Weights of a small spectrogram enhancement model: 14000 steps.
Rows from block 13 of a small spectrogram enhancement model, named by matrix and row number. Each number is 50 + 10 x the weight over its row's rms, rounded and kept within 0 to 99. All counts start at 0.
After each channel's rows are labels from the 100 clips, of 14976, where the channel reaches its highest value: "responds to" is what is common among them. Only what is clearly more common there than usual is listed. The data: drum patterns on synthesised drum kits. In brackets: how many of the 100.
# conv: 3x3 conv (model.decb.0.2.conv.weight, 192x192x3x3, each kernel summed), inputs 0-191

conv.62:32 29 58 59 57 48 51 62 52 46 48 51 60 47 37 50 43 29 56 66 60 45 44 53 34 50 49 50 70 61 57 59 43 36 51 78 36 64 44 54 57 48 63 47 52 34 50 59 40 56 70 54 56 48 31 43 49 62 50 50 67 41 54 44 51 36 45 54 42 37 47 52 53 47 58 57 56 36 54 61 50 53 63 59 49 55 43 58 45 46 40 42 45 52 55 56 34 56 57 47 37 56 71 52 53 71 48 50 45 50 50 55 57 58 51 55 56 37 45 35 43 48 50 70 28 32 70 42 66 34 46 57 52 56 31 39 44 61 54 55 56 56 73 48 54 42 41 53 43 47 59 71 40 72 39 43 36 64 54 33 59 49 43 57 54 65 52 45 59 53 44 48 55 66 51 50 59 60 46 49 48 37 48 66 48 42 51 50 63 61 77 48
responds to: reverberation (99); text has "room" (99); text has "reverberant" (99); closed hi-hat (69)

conv.92:40 50 33 53 45 67 54 58 47 54 64 56 59 57 46 60 16 54 58 48 52 54 57 40 47 44 36 69 75 45 39 58 59 52 46 44 44 58 20 58 47 48 46 45 43 35 38 52 31 41 36 48 54 62 52 47 70 60 46 45 55 46 55 45 59 32 54 64 42 59 46 52 52 47 45 60 45 49 36 50 41 55 43 62 42 57 48 47 44 38 36 41 44 29 40 67 50 65 55 56 34 53 24 52 44 59 56 57 44 49 62 44 38 33 39 52 58 42 44 51 49 32 39 59 36 45 57 66 45 50 57 57 58 42 48 58 52 56 45 38 73 30 46 42 61 44 47 41 45 38 56 43 45 45 56 46 44 41 44 57 61 44 50 39 49 44 50 41 20 61 48 71 41 51 51 43 42 46 57 63 58 45 53 69 47 58 50 40 55 56 54 32
responds to: white noise (91); thin (high-pass) (46)

conv.189:39 42 48 45 42 35 48 45 61 45 56 45 50 53 60 55 46 53 60 67 65 54 44 45 40 31 43 51 47 47 59 46 53 53 43 53 48 42 42 46 63 41 46 44 69 47 57 37 54 47 54 59 64 40 40 52 60 50 40 59 55 40 38 48 30 62 52 49 47 42 43 44 63 30 52 44 46 48 52 39 39 47 63 31 32 36 49 68 23 27 55 43 36 49 56 60 47 64 44 65 26 56 30 63 64 49 51 49 38 47 37 55 46 51 52 54 72 49 42 38 44 27 47 56 55 35 61 62 44 68 51 77 46 36 56 57 52 63 43 42 28 37 44 43 53 33 38 39 61 57 39 44 58 49 44 47 32 34 57 35 44 56 51 38 54 49 50 52 68 49 46 49 53 48 41 61 49 73 59 40 59 48 49 55 45 38 49 44 52 57 42 44
responds to: muffled (low-pass) (67)

conv.31:35 42 51 61 53 63 48 49 64 47 59 67 67 51 56 69 32 48 50 55 56 46 60 54 43 36 49 71 35 48 41 41 37 35 53 59 52 51 53 52 64 61 43 62 55 55 47 51 60 51 51 66 45 31 61 53 33 55 57 47 49 44 54 61 59 49 79 37 57 30 46 63 51 49 47 35 55 37 40 52 53 53 43 60 53 40 41 53 53 68 49 52 40 49 36 48 33 52 59 36 45 37 49 48 49 41 67 40 49 39 40 47 52 73 76 66 46 27 44 48 47 51 37 70 56 45 60 40 57 55 52 60 42 29 50 39 53 41 63 56 65 57 42 44 50 60 58 53 60 49 43 55 50 60 46 39 61 57 56 48 66 37 56 40 56 44 57 46 41 68 45 57 65 63 47 41 40 61 57 39 30 53 47 47 55 31 52 54 54 69 44 56
responds to: thin (high-pass) (43); white noise (41)

conv.4:38 47 55 59 58 71 42 72 48 50 55 44 57 48 49 51 54 57 42 69 39 48 57 33 54 44 49 48 68 59 60 46 54 47 40 62 43 57 55 56 51 47 55 47 27 62 47 51 54 70 54 55 40 56 58 45 48 57 37 58 38 57 49 58 56 46 39 60 50 50 38 52 54 28 40 40 46 48 51 34 41 49 50 56 64 36 43 45 42 39 42 57 72 41 44 60 48 57 36 42 31 61 56 42 40 51 62 51 62 41 40 41 47 33 52 46 43 57 32 43 59 42 32 53 48 63 50 35 53 51 54 69 52 47 41 51 38 46 56 52 57 69 48 51 57 63 52 37 46 62 44 56 55 69 42 46 53 59 35 33 59 59 52 63 47 47 60 43 40 61 40 46 40 73 52 45 40 61 71 44 67 28 56 29 31 47 34 31 64 61 52 60
responds to: reverberation (84); text has "room" (84); text has "reverberant" (84); text has "noise" (43)

conv.53:54 52 72 62 43 46 40 47 26 58 46 62 43 61 32 50 65 51 33 76 50 46 44 41 44 43 55 53 54 41 69 54 57 42 55 38 47 65 48 37 43 34 38 63 65 57 55 54 48 35 71 49 50 60 43 43 62 58 55 54 66 41 58 46 51 49 49 33 55 64 46 53 18 55 48 37 54 51 45 34 51 50 42 32 29 51 54 39 63 36 43 47 52 71 55 65 40 59 51 42 40 32 60 41 48 39 59 58 57 54 58 52 38 56 53 50 44 39 42 33 51 29 48 43 54 26 53 54 52 65 54 35 49 55 38 44 57 56 56 51 68 46 54 58 53 52 52 49 53 60 43 39 51 47 63 54 44 65 52 46 43 54 62 56 59 62 56 48 70 40 46 42 47 51 44 52 44 54 40 57 39 48 46 50 67 47 53 57 34 35 30 52
responds to: muffled (low-pass) (38)

conv.97:41 62 55 29 37 52 48 45 59 46 40 49 49 28 66 32 76 49 50 54 36 61 36 53 43 50 41 31 55 47 48 52 61 47 40 72 59 57 61 53 60 55 44 66 40 47 44 52 39 32 51 45 41 58 69 39 66 62 47 68 46 58 61 41 66 44 48 64 56 21 46 47 57 59 46 49 49 45 59 47 43 43 43 31 33 51 51 45 57 56 43 58 34 42 42 67 58 43 51 41 50 57 38 66 53 39 41 41 56 36 55 40 46 60 34 61 48 70 57 42 41 38 46 40 55 64 51 56 59 27 54 65 49 41 55 47 54 36 63 48 53 43 37 52 32 41 51 57 41 41 48 30 50 28 38 49 43 44 59 56 53 38 44 48 58 55 38 45 51 53 53 48 55 69 40 58 46 59 62 44 50 48 56 56 40 55 38 46 41 51 51 68
responds to: white noise (58)

conv.150:40 49 42 70 49 67 56 41 54 66 64 59 58 63 38 44 66 67 50 43 36 45 56 57 48 63 36 50 69 42 53 51 46 52 61 51 47 49 40 47 49 34 44 51 57 59 30 40 62 49 54 35 46 52 61 32 79 60 68 53 57 52 64 53 54 52 53 47 56 56 39 51 55 38 57 57 55 36 62 56 57 45 38 65 55 61 49 63 50 67 53 44 57 65 52 40 49 51 42 41 49 38 30 46 40 48 51 56 47 45 33 51 48 38 39 59 46 50 58 63 21 59 30 57 56 50 57 43 45 50 52 60 36 44 50 60 55 52 55 40 64 46 59 68 65 54 46 74 50 44 40 51 44 55 46 61 62 51 74 36 60 52 47 55 58 65 71 52 42 44 54 51 42 55 51 47 34 55 78 62 55 47 55 62 42 53 59 47 52 32 47 39
responds to: white noise (57)

conv.95:35 46 35 66 38 55 76 50 68 56 48 32 42 52 38 55 65 50 60 54 52 60 76 59 36 40 54 40 39 47 55 44 48 40 48 45 44 65 35 65 46 56 48 54 46 35 37 43 36 47 67 60 48 68 38 52 38 58 41 57 55 49 57 46 51 36 49 59 53 42 49 60 54 49 43 44 60 51 53 51 60 66 63 35 48 47 64 48 50 48 61 49 42 61 55 70 38 55 52 53 48 48 43 54 48 45 45 42 54 47 40 69 53 46 55 44 42 33 58 59 53 33 48 41 57 50 48 40 71 40 45 66 52 55 54 38 61 58 49 51 47 54 46 73 60 28 53 50 47 60 63 44 32 37 53 56 44 49 64 57 47 67 62 36 58 57 66 43 42 51 56 34 52 36 55 58 62 39 37 25 61 47 54 70 75 46 39 49 60 51 49 47
responds to: muffled (low-pass) (59)

conv.102:55 55 58 50 57 53 34 58 55 56 66 50 41 53 42 55 53 43 40 41 53 68 58 51 44 46 53 56 57 43 53 42 44 65 39 38 54 52 43 47 45 33 57 43 58 63 39 38 31 53 50 30 48 38 54 45 56 68 53 26 46 37 60 45 29 47 51 46 46 32 47 60 43 48 69 50 56 65 41 57 61 52 38 55 54 34 39 76 31 40 25 30 67 57 46 52 40 39 50 44 56 42 40 52 49 33 48 54 65 34 38 55 48 43 46 52 59 27 49 52 64 47 36 72 51 54 45 55 63 61 67 46 44 40 42 50 56 30 54 57 46 44 59 51 38 31 56 57 48 41 58 58 49 62 53 58 59 37 58 47 65 66 53 63 48 41 55 41 56 54 40 44 52 55 54 56 57 43 39 25 41 65 53 53 56 42 39 56 51 48 61 37
responds to: muffled (low-pass) (88); crash cymbal (43)

conv.119:61 34 56 44 43 52 61 55 69 44 69 41 51 55 55 40 42 42 47 43 56 60 44 63 45 39 45 52 58 33 54 50 58 31 34 46 46 58 52 48 60 56 56 44 43 63 56 52 50 40 63 57 69 61 37 58 71 40 52 40 42 32 39 47 38 46 73 54 45 49 42 34 45 44 25 48 53 50 57 54 55 56 45 39 41 41 43 57 36 36 54 53 67 43 54 45 59 52 50 59 45 53 55 41 54 58 47 46 53 46 57 63 41 51 49 49 45 45 47 58 50 64 55 53 56 64 31 40 65 55 45 54 65 44 55 77 41 56 54 50 78 48 63 36 58 47 60 44 51 55 56 54 46 24 44 54 45 47 59 26 71 42 57 48 29 37 74 60 48 47 60 52 66 45 42 64 60 54 56 38 58 39 53 45 59 66 55 57 63 62 58 46
responds to: white noise (76); thin (high-pass) (49)

conv.138:53 51 52 58 53 41 75 55 49 42 49 36 60 53 35 50 58 60 56 57 64 39 47 45 46 38 37 30 48 59 30 45 46 58 33 29 36 43 48 64 65 57 50 50 42 43 53 62 49 41 36 40 43 55 36 44 54 44 35 67 51 53 46 47 51 70 30 56 39 57 43 44 41 42 29 78 58 56 52 48 52 63 42 54 49 44 50 52 49 35 23 53 46 61 60 40 57 40 53 37 38 39 28 81 38 39 42 53 42 50 56 54 52 43 42 54 37 54 56 59 50 38 48 60 53 50 45 46 50 36 54 59 49 42 44 62 52 49 49 51 60 38 39 44 51 52 45 59 47 43 38 52 54 37 49 47 53 48 47 29 51 72 66 51 38 58 52 47 49 48 55 67 53 45 52 47 61 72 58 67 40 35 34 47 49 42 48 42 48 37 33 37
responds to: muffled (low-pass) (49); text has "noise" (41)

conv.47:47 54 52 54 48 70 51 60 52 51 52 43 40 72 45 61 47 44 63 61 40 51 48 58 62 41 44 49 64 37 34 45 63 43 39 62 60 50 34 61 37 60 45 56 52 53 59 47 34 45 51 72 58 45 56 62 50 54 47 53 62 49 47 42 56 51 66 52 55 46 59 37 59 62 53 48 56 34 61 55 61 63 58 43 43 42 61 41 52 69 58 30 66 64 44 41 57 61 50 45 32 36 60 38 50 54 56 48 55 49 43 45 64 55 65 56 55 48 50 41 40 38 56 59 59 43 60 60 58 53 43 47 40 28 54 48 63 48 52 30 31 40 55 73 68 44 40 37 52 55 47 59 58 51 62 56 56 53 53 27 53 50 58 49 38 68 64 47 69 59 50 39 72 60 60 60 51 40 66 42 48 35 60 47 57 62 56 45 60 49 18 47
responds to: white noise (49); clipping (30); text has "clipped" (30)

conv.109:51 42 57 57 50 46 58 52 49 56 69 55 43 60 66 49 42 69 55 38 55 40 47 43 67 48 48 61 51 41 55 47 32 34 40 39 37 59 65 40 54 42 33 40 58 40 40 49 34 59 62 37 69 56 62 50 58 42 52 34 52 57 39 56 41 43 61 42 51 53 45 64 35 52 53 68 42 47 58 34 57 44 57 55 41 59 54 53 41 38 50 38 45 30 51 59 51 61 52 36 52 32 49 46 50 52 61 51 36 73 43 35 49 61 64 62 56 44 52 55 30 54 40 62 45 37 54 58 35 51 30 28 52 35 46 53 54 56 33 59 51 47 39 47 52 44 50 43 50 44 49 59 52 31 54 36 50 22 40 41 54 60 60 41 51 52 44 50 39 61 47 42 46 57 36 28 31 53 50 37 53 71 34 53 52 66 49 52 42 44 51 33
responds to: thin (high-pass) (69)

conv.165:53 42 61 51 59 39 54 47 42 58 51 54 48 63 49 33 74 60 58 49 50 55 50 51 58 43 30 46 41 41 59 49 52 58 58 39 45 40 49 53 64 51 57 50 43 46 62 53 42 37 48 53 56 43 33 51 63 40 29 54 34 40 51 48 56 39 43 54 48 57 51 54 63 21 29 50 34 46 61 55 50 54 55 42 45 34 59 48 45 34 56 49 50 44 48 45 55 35 56 77 46 52 31 43 57 49 55 54 32 58 61 74 39 25 42 46 65 56 55 32 44 39 51 63 42 35 59 59 34 59 48 65 46 61 42 45 65 60 47 58 43 37 43 39 36 26 52 39 37 46 48 59 54 49 34 32 48 54 63 45 57 59 54 49 60 56 59 66 60 31 61 55 61 37 54 62 49 62 63 43 56 46 40 54 57 38 51 54 52 54 66 44
responds to: muffled (low-pass) (70)

conv.82:57 44 51 48 57 56 68 52 68 43 47 36 67 63 65 51 62 43 57 61 37 60 62 53 39 54 63 23 72 61 56 44 32 35 40 52 52 49 52 53 38 54 46 50 43 65 62 43 45 40 35 33 43 59 46 48 68 70 42 52 53 52 60 44 61 56 42 33 55 48 63 48 56 46 45 29 48 42 66 49 54 54 51 56 59 49 43 65 49 47 62 27 27 36 48 40 62 61 43 45 46 55 44 46 40 43 51 55 49 47 59 33 38 35 41 56 65 45 35 66 55 72 48 42 49 62 60 52 65 34 41 52 53 35 43 55 46 45 44 65 51 36 54 41 51 47 59 38 60 47 41 32 56 62 39 58 36 48 55 64 49 68 50 61 44 46 55 59 51 60 61 43 52 71 44 49 43 48 33 45 48 52 60 36 61 43 53 52 56 50 60 61
responds to: crash cymbal (57)